A small CTC image transcriber, trained from scratch.
Model: 1.47M parameters, 64-pixel images, norm batchnorm, activation gelu.
Training: adamw at rate 0.004, 29400 steps, batches of 64.
Data: 22605 training examples, 83.2 epochs.
Rows from block 4 of a small CTC image transcriber, named by matrix and row number. Each number is 500 + 40 x the weight over its row's rms, rounded and kept within 0 to 999. All counts start at 0. Numbers have three digits each.
After each channel's rows are labels from the 100 images, of 14976, where the channel reaches its highest value: "strongest on" is what is common among them; "colour at peak" is the nearest of a few named colours to the mean colour under the peak. Only what is clearly more common there than usual is listed. The data: short English words printed on busy colour backdrops. In brackets: how many of the 100.
# sq0: squeeze pointwise conv (model.blocks.4.sq.0.weight, 40x160x1x1), inputs 120-159

sq0.28:479504504435531467474462538445468489474504439385474537432486429459454487490468478514494513524489552432461462446532480455
strongest on: the letter b (94)
colour at peak: grey (44)

sq0.16:513417495435523530426416496479537424478557468507536479450462511538514463498442479534480477443518497461556490400540434465
strongest on: the letter o (83)
colour at peak: grey (47)

sq0.12:482492456476552537460454521552457453443502390515530441530435485533481486421464425525447493498546534483455534517549421475
strongest on: the letter s (90); the letter u (36)
colour at peak: grey (42)

sq0.11:483426543524520538427457474470529435527511489473525485497421514474444439519484504517426535530551493477485471491539548461
strongest on: the letter o (89); the letter h (29)
colour at peak: grey (48)

sq0.25:514479567492494546524473450510558422509517574554481494590452474489503519445548495550501485458550473428553519558569549545
strongest on: the letter u (75); the letter p (31)
colour at peak: grey (42)

sq0.10:511499435538515493511442492476549469422559519520583513536537492508505501489552464507480540560463470532396459410468430447
strongest on: the letter s (97); the letter h (35); the letter u (32)
colour at peak: grey (42)

sq0.34:476521396469491496505474505488474508491538424549537488536512483466502537519534548456474493524446448430438506500502459505
strongest on: the letter m (99); capitals (74)
colour at peak: grey (43)

sq0.14:428418510496477519418422459475543436446536520407559458443411458533514435565483550546436535516488467529516540522502505549
strongest on: the letter w (45); the letter d (42)
colour at peak: grey (54)

sq0.18:511494495449495524457424507495519480462506460404557472505418500520495466512353445514447533525518533498441476479553425506
strongest on: the letter g (100); the letter i (54)
colour at peak: grey (43)

sq0.23:506551468548419457567432514462552430460562554473582492429506451455481462516474451512417448511497494535444521425461457473
strongest on: the letter a (97)
colour at peak: grey (48)

sq0.0:481508520438513491483506547506477516472456488443468503401464440452505460497524495683575508558459467464465495460508536540
strongest on: the letter i (99); sans-serif (89); the letter n (54); the letter w (26)
colour at peak: grey (48)

sq0.8:483526534481522477494437522475450479494554505489549477447524481509516466510512477549403540529515478471430463542515466537
strongest on: the letter e (60); the letter v (41); the letter y (39)
colour at peak: grey (46)

sq0.38:492500441493451455479491495412555482426517438465519551443541440456492485545427436509526437589444489443409433461511427412
strongest on: the letter g (37); the letter h (35); the letter b (32)
colour at peak: grey (46)

sq0.15:505503447502513439500529501461446534479424531540432545447509469522468449509492478502501494512425461490396475539495481454
strongest on: sans-serif (93); the letter n (82); the letter i (56)
colour at peak: grey (42)

sq0.21:585435405420426551470442451415468529441428458455537509497492531585484466479507527462468563509509449529450462413514510463
strongest on: the letter c (69); the letter k (47)
colour at peak: grey (44)

sq0.36:493508510568547572528486507503424482508412477463508443438552467521450451425471495549502527578483484421519527487497513505
strongest on: the letter r (79)
colour at peak: grey (50)